config = dict(
    encoder_arch='resnext',
    image_size=64,
    vocab_size=26,
    encoder_drop_path=0.2,
    encoder_stem='single',
    encoder_avg_pool_shortcut=False,
    decoder_head_dim=16,
    decoder_parallel_block=False,
    init='orthogonal',
    lr_schedule='wsd_sqrt',
)
Rows from block 9 of the image encoder of a small image captioner, named by matrix and row number. Rows with one number belong to one channel. Each number is 128 + 32 x the weight over its row's rms, rounded and kept within 0 to 255. All counts start at 0.
After each channel's rows are labels from the 100 images, of 14976, where the channel reaches its highest value: "place" is the part of the image that holds the peak; "top examples" is what is common among them. Only what is clearly more common there than usual is listed. The data: drawn branching plants. In brackets: how many of the 100, against the usual share in percent.
# convs1: grouped (8 groups) 3x3 conv (encoder.blocks.9.convs.1.weight, 216x27x3x3), inputs within the group 0-26, a 3x3 kernel for each
# convs2: expand pointwise conv (encoder.blocks.9.convs.2.weight, 432x216x1x1, transposed), outputs 0-143

convs1.17 [129  76 111 157 103  95 127 121 154 208 114 142  99 147  87 120 119 110 210 196  57 115 139 101 135 108  90 112 154 106  53 178 115  47  87  72 165 132 198 138  97 151 120  95 150 109   3 108  95 103 158  73 135 121 125 207 210 133 112 160 158 126 173  77 115  97 182  92 119 105 114  98 116 141 128 116 155 119 151 107 116  71 124  86 125 101 114 100 158 154  90 106 108 146 130 101 149 139  77 144 127 120 141 129  99 157 105 126  62 128 138 138 120 121 147 134 117  95 195 162 130 145  74 187 157 157  70  92 112 178 121 123 119 124 116 134 113 122 160 130 120 124 127 129 140 146  87 108 152 120 161 101 126 182 170 178 143 102 138 167  79 196  58  84 115 138 147  91 136 131 109  89  91  90 126 163 125 102 125  86 123 193 183  95 128 114 138 120 158 139  82 150 181  80 154 120 145 139  96 178 112 105 164 125 105  97  90 140 128 124 133 126  91 110 150 147 103 124 152 148 119 137 112  92 142 135  99 135 137 111 162  89 106 150 177 167  92 131 151 114 141 150 104]
convs2.17 [117 136 134 109 143  77 131 183  60 167  48 201 127  60 132 128 111 117 128 135 119 118  96 123 143 118 119 132 128 140 108 132 127 145 159 131  82 123 141  88 139 161 130  96 108  69 146 141 162 145 123 122 136 118 132 132 197 141 129 196 218 113 163 156 194 126 174 125 126 182 183  87 119 118 125 180 145 239  72 123 115 135 111 159 122 177 146 201 136 173  98 109 129 146 148 125 124 147 103 185  98 126 116 101 123 125 133 135 104  87 127 113 145 130 227 137 153 110 140 109 150 191 141 166 144 175 123 122 115 143 189 114 224 100 146 129 113 109  74 189 147 179  77 128]
place: bottom right (44 vs 14.1); middle right (42 vs 9.4)
top examples: leaning right (87 vs 16.6); two-way forks (79 vs 42.8)

convs1.132 [152  95 123 117 132 163 131 100  85 124 147 116 131 164 134 175 146 118 150 139 133 135 152 125 149  86 116 185 129 128 159  83 134  90 106 171 152  96 162 151 107 153 157 119 148 154  92 163  63  92 126  79  65  89  91 119 130 151 112  78 126 143 133 182  73 129 141  96 181 122 100 121 101 105  99 110 114 106 116 153 176 100 139 192 109 130  87 111  87 135 145 180 171 152 123 128 102 121  97 118 148  90 172 114 132 220 255 182 111  99  78 183 157  94  82 101 177 118 133 139 134 105 171 126 102 110 130 115 117 129 132 122 135 146 138 108 114 124 116 105 128 104 135 122  75  99 138 161 120 121 188 255 144 192  48 126  90 109 126  74  82 150 125 157 152 139 117 111 119 104 113 147  99 126 217 116 138 189 120 154 147 111 108 132  99  93 140 184  55 135 143  99 130 107 116 158 149 106 115 126  86 133 164 123 153 143 104 116 104 148 177 130 150 164 162 197 125 144 148 108 110 115 113 138 160 117 167  80  74 173 112 143  75 135 148 131 124 105 138 120 121 118 106]
convs2.132 [121  48 200 143  81 163 125 174 171 123 154  66 129 117 123 157 209  17  85 187 105 156 123 139 138 123 108 141 119 134 138 191 134 106 134 121  98 136  58 128 136 151 153 101  62 153 158 107 123 156  82  91 129 143 168 152 107 146  93 117  80 124  74 181 156 121  86 105  82 177 166 121 128  81 117 176  84  71 155 111  91 153 129 148 139 102 165 159 112 132 108 139 144 100 146 121 121  71 128 115 173  72 170 213 121 174 135 146 145 115 143 160 150 109 136 127 163 117 119 133 136 112 138 138  51 135 136  91 132 139 139 175 109 116 151 143 156 140 195  60 103 172  79 157]
place: top right (67 vs 14.1); top centre (32 vs 9.4)
top examples: pink blossoms (99 vs 16.6)

convs1.33 [125 154 106 107 122  96 116 140 108 166 108 148  79 127  43 231 225 142 142 140 120 146 108 106 179 121  81 138  92 168 121  89 137 154 148 138 140 128 149 104 108 112 140 131 128 102 124 129 125 129 131 146 145 165 124 120 144 132 155 130 132 129 107  69 130 150 108 136 117 207 147  48  90 102 109 127 139 115 150 135 123  81 148  92 131 157  43 200  86 105  33 169  86  88 193 116 138 100 101  89 209 133 100  93  73 138 178 109 124 143 136 135 100 141 143 133 146 117 100  97 107 170 137 130 138 112 152 114 122 157 118 135 133 152 153 119 127 127 122  82 131 117 135 115 130 147  82 107 193 134 145 135 162 109 130 168 109 110 125 102 143 146 147  65 156 110  63 139 120 182 118  63 202  63 105  72  88 123  95  83 118 123 128 141 163 113 116 100 148 113 244 117 114  65  81  71 204 109  92 175 116 126 187 137 117 121 116  83 114 137 122 118 120  99 127 144 118 209  89 125  99 140 121  93  93 139 110 146 139 146 137 116 123 113 106 123 149 141 117 142 137 121 120]
convs2.33 [176 118 142 164 166 161  93 170 102 130 148 109 146  93 113 144 132 197 130 173 190 143 155  91 137 113 101 113  78  79 124 149 118 206 112 136 140 106 193  98 162 143 145 154 156 115  95 147 107  90  90 123 133 139 151 115 125 130 193  95 158 110  64 172  71 128  86  84 139 127 213  94 110  72 115 104 224 125 142  90 146 161 136 159 136 151 142  77  68  77 133 134 119 135 125 147 144 140 138 151 105 127 185 127 117  65 154 114 139 224 137 150  30 155 110  26  98 161  87 108 116 158 185 110 155 180 127 122 125 103 134 102 120 172  74 128 146 119 132 129  79  73 152  87]
place: top right (73 vs 14.1); top centre (27 vs 9.4)
top examples: autumn leaves (100 vs 16.6)

convs1.44 [ 82 129 103 145 153 145 131 127 116  82  86 145  96 125 134 159  78  87 134 150  93 191 144 128 120 155  95 129 131 211 100 108 144  98 130 158 173 121 157 140 153 162 193 133 140  91  98 146 114 125  89 117 109 121 105 108 114  81 109  90 134 136 134  99 111  82 137 156 101  92 123  19 116 134  91 143 139 113 146 177 110 102  71 123 165 121 106 108  88  88 114 171 143 165 167 157 116 221  69  93 122 132 152 118  71 127 131 124 125 116 138 123 146 121  83 141 194 111 122 153 128 133 114 141 117 131 121 116 142  93 119 117 115 156 118 135 128 189 112 144 111 128 167 149 132 149 154 116 179 145 123 165  95 100 127 136  93 133  90  72 127 116  92 157 101  99 136 117 106  85 118 162 212 125 141 192  68 137 143 106  65  88 119 121  93 127 170 115  96  94 255  91 148  83 140  88  65  55 116 126 169 126 139 172 182  96 151 142 177  93 127 104 137 142  66 125 171 137 194  99 143 160 159 155 179 141 102 103 128 120 114 149 131 128 148 118 133 145 130 124 129 126 146]
convs2.44 [142 143 155 153 143 100 156 143 110 126 155 170 156  86 130  81 156 175 157 150 168 110 174 162 141 156 115 131 183 124  61 119 134  91  92 128 179 134 101 123 142 159 131 136  99  55 192 125 136 184  95 127 126 128 142 149 107 141  70 105 189  59 155 143  73 123 154  98 105 164 255  95 116 201  90 103 176 146 149 113 112 101 143 158 129  71 104 106  99 109 134 152 134 151 167 142 109 124 112 125 210 208 142  99 110 128 106 124  83 111 100 122 101 190 176 126 164  89 140 114 127 100 148 182 109 133 126 176 121 104 182 140 133 147 195 138 120 116 141  56  97  90 152 154]
place: centre (96 vs 6.2)
top examples: leaning right (98 vs 16.6); two-way forks (96 vs 42.8); bare (46 vs 16.3)

convs1.167 [124 124 146 109 143 112 113 154 134 111  80 150  99 143 126 173  88 131  96  90 127 174 128 111 169 174  78  77 167 122 100 145  78 132 116 118 122 164 153  99 126 118 143 129 103 128  72 126 160 119 101 194 249  69 136 134 147 116 159  93 102 154 153 158 111 152 114  72 140 210 207 108  87 109 141 166 142  99  61  62 223 179 118 118 111 137 121 144 104 160 140 110 155 183 136 124 121 255  95  97 102 122  87 123 117 136  73 122 143 124 164 122 114 127 136 137 112 122 127 129 126 127 138 157 169 111 107  63 146  98 115 159 117 119  91 123 165 150  86 111 110 193  74 130 114 148 148 103 126 113  91 106 113 124 115 144 106 107 127 133 132 131 154 134 140 108 137 111 124  78 119 173 152 117 122 125 107 124 134 177 115  90 141 221  79  98 150 217  68  92 116 148 125 160 131 142  94 130 138 110 168 128 130 114 112 144 159 129 192  90 158 119 149 164 134 118  96  71  91 131 121 125 145 181  60 104 125 124 177 120 157 139  99 134 106 116 161 122 119  91 108 126 180]
convs2.167 [127 145 115 101 116 155 150 199 147 172 190  65 148 103 125  81  75 153 150 102  62 102 102 138  84  87  83 166 104 116 184 187 130 126 142 125 186 135 133 151 129 109 152 149 148 169  54 139 101 116  63 140 150  84 124 132 117 164 158  99 121 111 110  95 161 141 151 157 203 192 113 164 134 101 112  94 182 172 132 135 132 171 151 232 101 128 155 151 159 110 125 127 163 130 151 127 142  96 138 120 116 124 141 189  71 100  88 149 136 141 151 107 139 164 105 134 108 189 130 118 142 137 111 144 143 113 135  69 109  91 165 120 182 115  91 142 158 120 197 102  89 103 108 124]
place: top right (87 vs 14.1)
top examples: red berries (100 vs 16.8); narrow (61 vs 16.7)

convs1.181 [ 99 155 149  94 142 132  97 125 108 115 141 106 137 120 152 124  86 114  97 162 194 111 172 116 222 223 113 134 118 150 110 103 138  97 140  74 117 100 122 151 124 161 128 132 138  95 103  77 108 125  53 255 198 105  99 111 107 129  64 147  89  95  75 121 132  83 147 145  81 184 152 117  97 134 112 101 103 141  66 129  83 152 145 121 140 115 120 147 123 149  97 117 102 110 160 126 159 167 139 108 136 114 122 157 130  85 100 132 108 134 130 134 127 142 130 130 104 110 100  97 110 114 135 117 130 133 184 139 102 123  97  91 111 108 103  86 123 134 125 103 140  90  64 170 147 120 129 146 113 157 121 120 136 117 122 147 118 113 115 109 138 119 130 155 164 110 196 142 111 100 167 155  89 110 151 118 189 116 156 186 108 117 103  96 166  71 187 196 114 105 133 114 113 120 130 150 135 132 118 132 143 131  95  94 121 106 132 196 149 113 122 125 106 111 103 123 150 139 206 127 147  67 200 215  48 111 114 191 107 129 125  93 143 162 108 141 100 131 129 161  85 185 116]
convs2.181 [163 154 123 176 114 153 117 104 138 124 110 161  84  99 131 124  18 111 137 170  91 153 120 118 143 161 111 156 126 177  70 116 109 151 159 106 121 133 111 174 143 137  48 146  97 129 175 143 158 122 123 133 157 141 106 153 125 128 124 155 106 161 136  45 127 139 173  77 119 149 117 184 137 182 131  73 134 112 141 127  80  33  87  90 116 158  75  96  52 121 119 109 103 151 210 136  92 108 144 142 189 203  94 118 122 133 140  94 150 160 133 163 146 129 116 109 142 157 136 146 127 160 212 148 117 117 126  71 139 156 162 141 133 201 115 130 149 156 130 129  95 125 168  74]
place: top right (80 vs 14.1)
top examples: red berries (100 vs 16.8); narrow (75 vs 16.7)

convs1.175 [136 112 147 154 138 112 134 106 117 164 120 143 100  79 188 173  98 119  83 131 113 149 116 119 140 178  97  86 148 143 147 128 111 157 116 109 116 100 175  94  96 130 111 137  96 133  67 137  92 108  76 134 212  48 101 164 116 192 115 122 152  60 160 196 157 153 125 133  53 210 100 123 127 155 109 125 164  43 114 143  72 110 110 134 102 118 142 111 143 103 123 128 102 144 121 131 159 128 163  99 126  90 129 141  89 162 209 125 135  66 137  57 122 163 156 142 147 143  37  97  70 136 149 122 118 106  95 105 118 142  89  85 129 126 119 133  71 194  89 128  86 108 131 127 111  74 165 130 114 102 115 117 127 143 128 120 115 188  98 136 145 131 187 120 112  77 125 143 165 146 132 117 129 118 133 138 137 164  91 159 125 147 129 170 165 168 145 222 105 139 133 145 140 105 137 144 110  95  90  84 140 117 142 158 156  84 148 141  55 211  87 118 136 168 117 135  99  82  70 130 136 152  99 149  93 150 114 106 100 125 105  97 144 118  86 194 135 130 183 168 143 101  99]
convs2.175 [117 110 147 124 147  85  98 103 126 136 159 109 214 152 128  94 152 122  64 153  86 133 148 161 141 126  66 137  92 109 179 157 127 150  48 153 133 142 121 115 110 142 105  78 121 109 191 145 212 138 135 114 144 140 139  72 142 105  94 184  96 145  83 153 106 146 105 116  69 133 161 164 135  97 129 171 125 135 143 119 124  83  92 163 139 144 162 141 117 141 139 126 108 104 143 135 142 117 105 140 111 146 121  66 136  75 119 178  68 140 110 132 115  79 132 115 160 111 142 168 165 124 105 193 172 148 142 156 125 103 123 159 130 122 123 121 139 116 146  98 103  78  72 101]
place: top right (87 vs 14.1)
top examples: red berries (100 vs 16.8); narrow (70 vs 16.7)

convs1.92 [190 173  80  89 121 166 151 152 127  87 163 116  91 140 165  98 129 162 108 110 129 127 130 102 114 136 125 108  78 141  89 129 171 137 111 124 123 108 157 110 124 117 122 106 160  96 146 193  92 149 138  88 171  71 124 152 112 109 154 222  88 101 180 113 139 130 106 120 120 135 119 114 155 145  95 119  93 120 152 125 140 106 146 126 112 143 142 126 124 129 162  90 118 115  86 141 158 153 156 147 124 122  93  99 107 148  91 100 159 109  90 150 133 106 132 178 112 137 102 143 168 136 145  87 128 221 132 154 141  83 139  91  86 140 137 134  82 136 156 143 154 139 111 148 120  97 170 105  61  55 111 154 143 148 153 103 107 145 140  83 102  84 159 162 163 138  93 177 156 124 156  75 137 171  68 145  24  40 141 129 118 201  68 133  93 147 112 188 153 119 124 150 114 126  67  95  98  93 116 161 176  87 118 154 132 137  51  92  98  93 140 107 121 143 182 108 120 155 111 107 117  93 113 107  75 116 111 106  98  65  42  62  77 176 166 131 109 160 101 171 110  96 161]
convs2.92 [114 177  74 119 155 157 120  78 161 166  72 102 101 155 134 108 136  82 163 101 114 126 105 151 124 145 134 131 123  90 126 146 122 147 167 131 149 107 195 110 102 161 102 100 147 105 137 155 212 170 121 102 149 113 146 127 134 102 169 166 191 151  99 113 102 124 105 162 115 112  92 126 111 128 181 167 105 148 162 121 171 123 154 149 115 126 157 160 142 146 122 132 141 112 150 127 118 162 140 131 143 128 163 121 115  50 161 175 156 178 147 158 170 169  89 152 128  50 123 130 122  75 192 122 100 102 124  91 124 118 157 141  20 117 100 106 145 138 135 207 125 143 133 198]
place: centre (82 vs 6.2)
top examples: leaning right (100 vs 16.6); two-way forks (75 vs 42.8)

convs1.114 [137 178  88  77 152 108 121 125 115 108 145 138  88 204 107  81 117  84 136 105 122 133 144 110 134 159 144 207 139 128 114  88 101  72 156  60 207 107  88 113 133  91 126 119 167  80 195 190 161 188 117  90 118 112 110 163 161 151  94 177 112 123 132 236 102  70 131 110 110  75 173 160 139 116 122  83 139  75 132 167 111  94 106  77 170 121 165 115 132 140  88 124 181 164 124 135 133  58  90  36 118 139 150 137  89 147 174  94 131 138  85  73  91  81 128 141 150 168 123 155 128 107 124 150 157 139 112 131 138 144 139 117 137 152 106 130 136 112 165 101 132 120 114 141 137 153 151 127 125  90  87  91  85 255 137  88 154 119 105  63 155 114 140 113 164 102 145 121 153 129  97 161  80 107 174 105 130 134 174 168  63 136 100 139 111  61 119  94  96 109 151 170 158 112  81 115 132  95 104 143 133 114 161 138 151 133 128 148 127 135  85 105 142 124 147 140 135 111 113 111 109 152  89 158  76  71 141 168 132 102 143 147 147 116 138  94 115 139 147 125 116 143 111]
convs2.114 [109 128 106 143 145 166 136 142 172  89 141 131  95 189 114  96 126 129 116 106 135  87 144 161 105  91 123 143 192 124 112 130 112 177 147 131  99 141 155 174  85 153 166  75 168 143  82 109 138  88 208 156 107 120 174 140 165  82 158 175 100  88 112 180 210 125 177  79  92 108 146  94 127 135  64 131  33 151 173 110 107 163 122 168 135 109 103 217 130 104 107 160 112 142 114 136 147 157 167  91 155 145  89 127 111 124 154 122 155 168 140  54 184 160 106 177  78  78 164 112 138 164 106 100 140  96 127 150 140 131 182 125 150 127 148  95 165 119 208 167  40  84 111 141]
place: bottom right (75 vs 14.1)
top examples: wide (73 vs 16.6)

convs1.148 [145 113 101 111 142 132 110 112 114 140 137 128 118 128 110 112 124 127 127 180 133 150  97 115 140 131 124 108  87 114 131 131  99 139 126 108 107 126 123 128 136 128 132 131 115 136 143 137 121 123 130 143 106 126 157 200 181 128 182 109 100 134 110 139 105  99 115 128 129 109 102 123 125 120 115 122 139 126 110 135 137  82 216 124  93 164  87 120 152 132 198 178 207 119  94 128 115  92 100  68 159 112  60 140  84 124 143 104 137 133 114 129 137 117 147  89 157 119 129 119  95 130 138 139 158 140 153 116 237 241  81 230  91  90  89 150  56 152 243  38 251 115 102 156 105 128 134 104 128  88 140 148 154  87 105 120 129 159 143 107 137 157 106 144 121 109 134 115 150 175 148 128 114 152 186 120 167  84 117 116 169 146 138 210 128 202 106  64 131 191 140 140 119 123 124 113 123 108 183 130 146  56 105 122 130  87 151 118 111 126  95 133 103 134 118 147 135 128  84 147 127 123 137 135 142 132 112 152 115 145 157 119 129 158 172  56 125 207  91 167 116 109 131]
convs2.148 [103 144 152 118 148 123 139 141 160 112  77 117 112 108 126  79  70 199 156  89  68 119 127 101 127 110 156 144 151 132 114 125 136  96  95 122 186 129 218 130 159 171 181 110 215 172  70 106 131 134 166 138 150 130  78 152 185  89 103 163 104 207  88 177 121 133 123 128 103 112 138 124 116 123 159  98 126 109 102 127 111 189 114 137 122 117 162 110  98 150 145 123 131 127 176 121 126 166 144 170 109  68  85  84 145 146  99 110 124  93  77 151 157 180 171 103 180 130 134 137 175 156 132 170 140 145 122  81 126 118  42 122 109 190 178 116 182 144 127 154 136 200 130  70]
place: bottom right (75 vs 14.1); bottom centre (25 vs 9.4)
top examples: wide (100 vs 16.6); three-way forks (95 vs 57.2)

convs1.178 [110 197 109 125 159 138 142 107 114 104 168  95 138 158 137 140 139 101  72 140 175 209  83  71  89 208 104  97 175 108  86 135 151 117 128 154 103 167 124 152 131 139 120 121 120 116 124 190 210 138  99 125 224  57 118 188 147  94 122 131 147  97 183 107 150 175 151  95 149 113 189  92 112 102 140  91 226 193  99  42 192 100 179 122 162 141  88 114 159 122 152 129 142 119 112 130 121 163 124  88 108  83 130 114 137 132 121 113 109 164 135 168 128 128 113 111 140  86 177 137 157 113 140 107 143 129  98 171  46 197  47 155 103 129 142 125 157 140 107 126 156  83 121 138  85 129 121 148 120 138 131 162 134 140 125 105 148 147  99 137 117 138 118 112 131 120 135 112 127 100 137 121 102 108 127 142 121 124 151 110  85  99 187 172  76 112 113 253  71 139 108 123 104 141 165 105 124 102  96 172 128 170  97 130 128 131 127 139 117 136 153  75 106  83 132 145 164 163 110 119  74 111 136 155 102 130  94 151 106 150 136 111  73 157 154 129 163 112 114 120 138 137  90]
convs2.178 [143 188 150 104 139 153 175 107 107 117 154  94 108 130 113 133 113 159  83  82 136  91  87 149 142 142 118 127 119 119  93 193 124  11 130 131 212 123  88 151 118 132  67  92 132  80 155 140 107 122  40 142 133 112 119 142 131 103 201  81 171 137  97 127  83 153 145 165 141 148 163  98 137 117  82  68 128  92 137 137 115  98 113 146 124 151 142  82 118 162 142 140 125 125 144 115 151 142 127 112 139 163 100 155 116 139 123 127 123 123 172 130 184 141 135 145 117 130 158 121 121 154  58 100 106 138 129 140 135 122  68 175 148 132 135 120 122 168 139 123 161 164 101 136]
place: top right (76 vs 14.1)
top examples: red berries (100 vs 16.8); leaning right (45 vs 16.6)

convs1.59 [163 108 109 167 127 123 175 142 108 111 151 126  96 141  98 111 150 131 189 108 116  89 146 125 122 134  71 201 136 130 126 131 109 151 110  95 189 101 151 219 122 206 114 180 106  84 138 155 119 111 114 162 143 142 164 151  60 155 120  89 165 124 114  92  95 189 147 176 129 113 117 167  83  94 123  42 132  95  86  95 152 124 170 157 129  88 138 187 159 123 146  76 111 116 140 139 126 113 111  74 193  93 142  89 112 139 130  98 125 158 128  74 126 126 131  99 119 107 124 144 134 124 112 123 149 164 137  96 139 121 145 155  74 123  95 146 121  55  83 133 128 112  83 135 190 135 109 180 112 122  94  78 132 159 137 110 150  97 177 143 113 109 150  52 157 153 151 120 118 144 137 113 147 113  84 104 106 133 133 113 128 134 140 122 140 125 125 151 145 102 165 105 119 124 122 120 147 121 119 116 175 156 129 151  35  65 108 211 134 123 104  62 157 166  80 114 102 126 121 101 151  85 123 120 135 128 141 103 158 155 119 150 194  58 157 138  97 240  72 143 184 122  62]
convs2.59 [113 121 135 148 115 128 132 114  85 105  69 187 181  78 126 118 155 178  87 178 156 145 129  87 170 139 171 136 163 182 163 109 141 123 153 123 136 116  99 127  93 178 107 139 188 178 149 149 166 145 191 142 124 167 148 115 122 152 124 142  90 126 134  68 117 122 157 152 202 136 113 140 140 113 193 182 120 125 136 117 149 105 161  86 123 153 132 146 154 141 108 140 118 170 151 110 112 136 105 139  82 120  69 168 112 122 180 140 145 208 140 152 180  33 137 140  83 109  89 166 180 165 141 123  44 132 135 183 131 137 146 184 157  78  65  77  89 139 134  91 118 157 130 169]
place: centre (73 vs 6.2); bottom centre (27 vs 9.4)
top examples: leaning left (100 vs 17.2); two-way forks (76 vs 42.8)

convs1.179 [133 122 132 122 129 132 150 122 121 163 129 151 194 122  84  92 129 132 144 129 144 161 206 119  95 187 203 135 127 160 106 117 109 126 131 153 173 125 119 152 130 110 124 120 129 133 140 134 124 238  88  83  70 234 120 145 156 102  70 111 126  90 128  85  71 177 107 157 120  97 103 182  79 126 110  85 136 123 116 128 103 134 107 129 157 195 127 125 128 113 111  89 134 144 169 138 125 149 161 100 163 135  95 106  80  88 130  98 140 105 128 188 180  73  80 152 123 115  82  86 203 212 114 130 159 175 176 113 109 140 159 109 142 155 144  66 101 104 185 133 145 134 108 119 150 113 138 144 173 131 124 142 133 123 148 150 105 135 120 142 139 132 132 180 122 143 153  94 121 171  84 116 102 169 135 133 111 127  52  85  93  94 157  83 224 156  55  85 245 147 147 129 122  95  97 111 117 158 126 147 146 181 170 107 109 116 157 122 106 132 128 144 122 107 130 102 160 117 101 124 174 102  87 140 170 147 116 133 117  96 114  87 157  84 126 142 110 130 155 110 149 105 132]
convs2.179 [132 162  86 101 150 153 148 141 133  90 146 159  81 205 142 125 194 180 132 183 153  80  91 149 180 159 132 119 103 146  75 134 113 140 164 132 120  97 129  57 121 121 117 119  92 109 106 115 144 142 140 131 119 169 102 128 116 112 176 141 123 105 142 117 131 122 109 115 120 106 131 125 116 105 148 115 118 165 128 133 143  64 155 165 143 124 125 127 104 129 167 115 167 102 182 156 112 105 121 147 143 156 128 118 111 147 158 108 154 161 101 166 129 122 144 172 137 169 105  67 122 133  99 135 120  95 126 132 134 124 129 141 144 177 153  87 102 152 122 168  85  76 120 113]
place: top right (46 vs 14.1)
top examples: red berries (100 vs 16.8); two-way forks (69 vs 42.8); leaning right (44 vs 16.6)

convs1.153 [ 77  70 159 115  94 111 125  79 103 133 121 125 160 148  96 134 168 135 118 185 158  82  99 217 112  77 128 158 131 120 139 117 139 106 161 158 124 131 118 127 125 109 107 108 113 128  98 110 136 138 116 118 145 137 105 144 212 143  79 196 136 138 124 108 101 155 147 112 102 126 101 116 146 169 137 122 174 120 160 113  84  87 130 126 122 135 109 143  94  88 137 142 142 174 144  75 151 186 118 137 120 109 103 139 126 165 120 113 119 204 143 141 120 255  83  86 158 145 144 112 150 137 147 113 140 131 134  99 148  94 116 147  40 198 166 161 169  64  98 152  58 101 157 202 131 155 139 109 122 170 125  85 114 162  91 117 199 128  81 182 248 132 123 164 124 122 151 111  94 132 119 138 118 137 131 129 137 137 160 146 143 169 134  94 112 172  75 128 125 132 143 164 115 110 128 133 127 146 157 127 114 137  98 120  51 141 152 145 114 104 120 136 125  85 128 148 103 175 104  80 159 132 153 109  82 136  61 103 163 163  62 104 175 187 102 118  93 122 117 141 148 163  96]
convs2.153 [ 92 121 208 122 119  55 124  84 130 141  96 187 122 127 136  98 158 140 112 125 104 151 146 148 103 109 143 148  72 123  96 122 149 128 155 120 166 108 102 128 137 172 116 147 130 174  86 109  91 200 143 121 112 126 145 121 167 130 159 117 145 106 126 137 175 125 138 117  91 114 125  76 132 170 146 151 125 158 134 113  96 216 178 115 129 134 153  46 174 166 107 117 123 146 196 118 142 183 176 105 109 165 105 161 107 205 150 103  86 194 160  51 117 148 123  84 102 139  80 140 120  75 155  66  85  92 125 147 135  83 149 110  88  77 103 168 231 133 147 132 126 121 145 144]
place: centre (96 vs 6.2)
top examples: leaning right (100 vs 16.6); two-way forks (95 vs 42.8)

convs1.67 [143 119 175  74 163  74 104 107 127 114 123 110 145 101 116 103 134 111 106 143 135 104 142 149 127 150 124  79 115 171 125 156 205 109 132 181 137 127 124 167 129 219  72 145 121 109 156 114 157 119 137 114  79 133  78 127 164 115 135 182 168 106 126 146 116  66 156 127  86 179 222 108 174 137 113 166 115 111 193 136 105 114 105 225 143  72 103 124 125 145  80  97 128 109 109 146 165 151 133 113 134 130 141 133 128 111 157 139 133 121  88 125 117 112 128 101 116 161 132 152 124 134 140 122 131 101 156 127  87 133 126 139  75  67 165 142 125 123 138 104  84 198 148 102  81  65 150 102  79 178 117 136 155  76 110 181 138 131 168 103 101 165 129 127  78 210 160  87 106 180 181 124 135 151 155 118 128 176 139 132 145 144 149 112 140 133 141 127 118 117 164 136 118 158 133 120 146 118 157 117 115 155 194 132  94 151 125 109  47 183 178 134 123 105  87 178 160 111 133 133 129  68 172 125  66 128 148 191 124 132 209  91 101 159 114  65 176 113 149 167  48 124 166]
convs2.67 [130 159 193 127 132 105 197 132 117 131 150 125 158 145 129 181 116  98 133 104 147 154 108 151 157 137 127 118 168 110  73 121 128 140 158 126  88 123 132 149 152 164  91 121 105  73 177 119 165 120 225 139 122  99 151 175  95 122 200 113 139 162 137 115 131 124  38  95 110 158 168 149 133 192  94 130 184 141 116 128 150 200 205 165 139 100 136 107  81 104 161 106 107 129  91 143 137 135 119 171 171 108  97  91 124 117  86 145 158 149 186 133 102 161 111 134  97 134 108 114 140 115  93  96 200 159 132 151 132 150 209 113 156  74 176 145 108 126 118 140 126 152  85 113]
place: centre (37 vs 6.2); bottom centre (30 vs 9.4)
top examples: leaning right (95 vs 16.6)

convs1.157 [100 117 146 141 128 101 113  92 128 129 122 126 135  89 136 153 113 162 100 162  92 114 149 155  71 121 109 151  91 116 154 114 151 131 163 110  82 151 117 112 148 137 122 167 150 148 132 156 117 111 129 140 100 133  97 149  64 129 140  90 119 138 138 108  90 142 136 120 127 137 145 140  92 175  84 163 130 109 100 144 136  64 137 135  74 131 112 116 131 195  49 126  98 134 204 160 153 122 129  20 173 115 107 139 116 107 134 164 185 155 157 119 151 158  71 113  90 114 135  96 120 146 103 139 135 123 108 197 255  53 139  92  61  57  97 134 119 227 102 105  92 104  55 103 122 153 109  85 120 110 142 132 131 143  94 124 187  79 138 209 116 150 122 132  55 102 171 114 131 159  77 144 128 162 163 100 108 165 122  89 163  70 149 122 135  87 113 157 133 139 113 120 144 121 114 128 123 148 134 136 142 183 139 170 117 109 151 136 104 128 139 132 107 129 126 122  86 148  53  94 170  76 105 141 123 115 101 140 125 134 178 171 107 107  84 143 157 111 155  86 113  83 118]
convs2.157 [115 150 184 155 134 120 155 148  97 113 173 117 107 104 130 138 125 147 179 130  65 119  61 114 125 136 103 136 100 129 101 135 128 135 124 126 143 118 139 149 113 136 188  95 120 153 219 112 119  71  27 121 112 162 164 151 140 148 144 176 139 153 133  84 224 119 150 145 165  60 134 100 115 210 110 145 110 131 131 130 220  77 190  65 146 128 133 105  99 117 141 123 118 143 152 120 131 153 119 118 128 140 147 160  89 121 116 131 146 130 133 126  94 112  89 173 137 157 117 158 141 172 142 109 163 101 130 153 122 150  89 150 201 178 134 173 112 116  41 120  35 191  84 127]
place: centre (63 vs 6.2)
top examples: leaning right (92 vs 16.6); two-way forks (81 vs 42.8); bare (58 vs 16.3)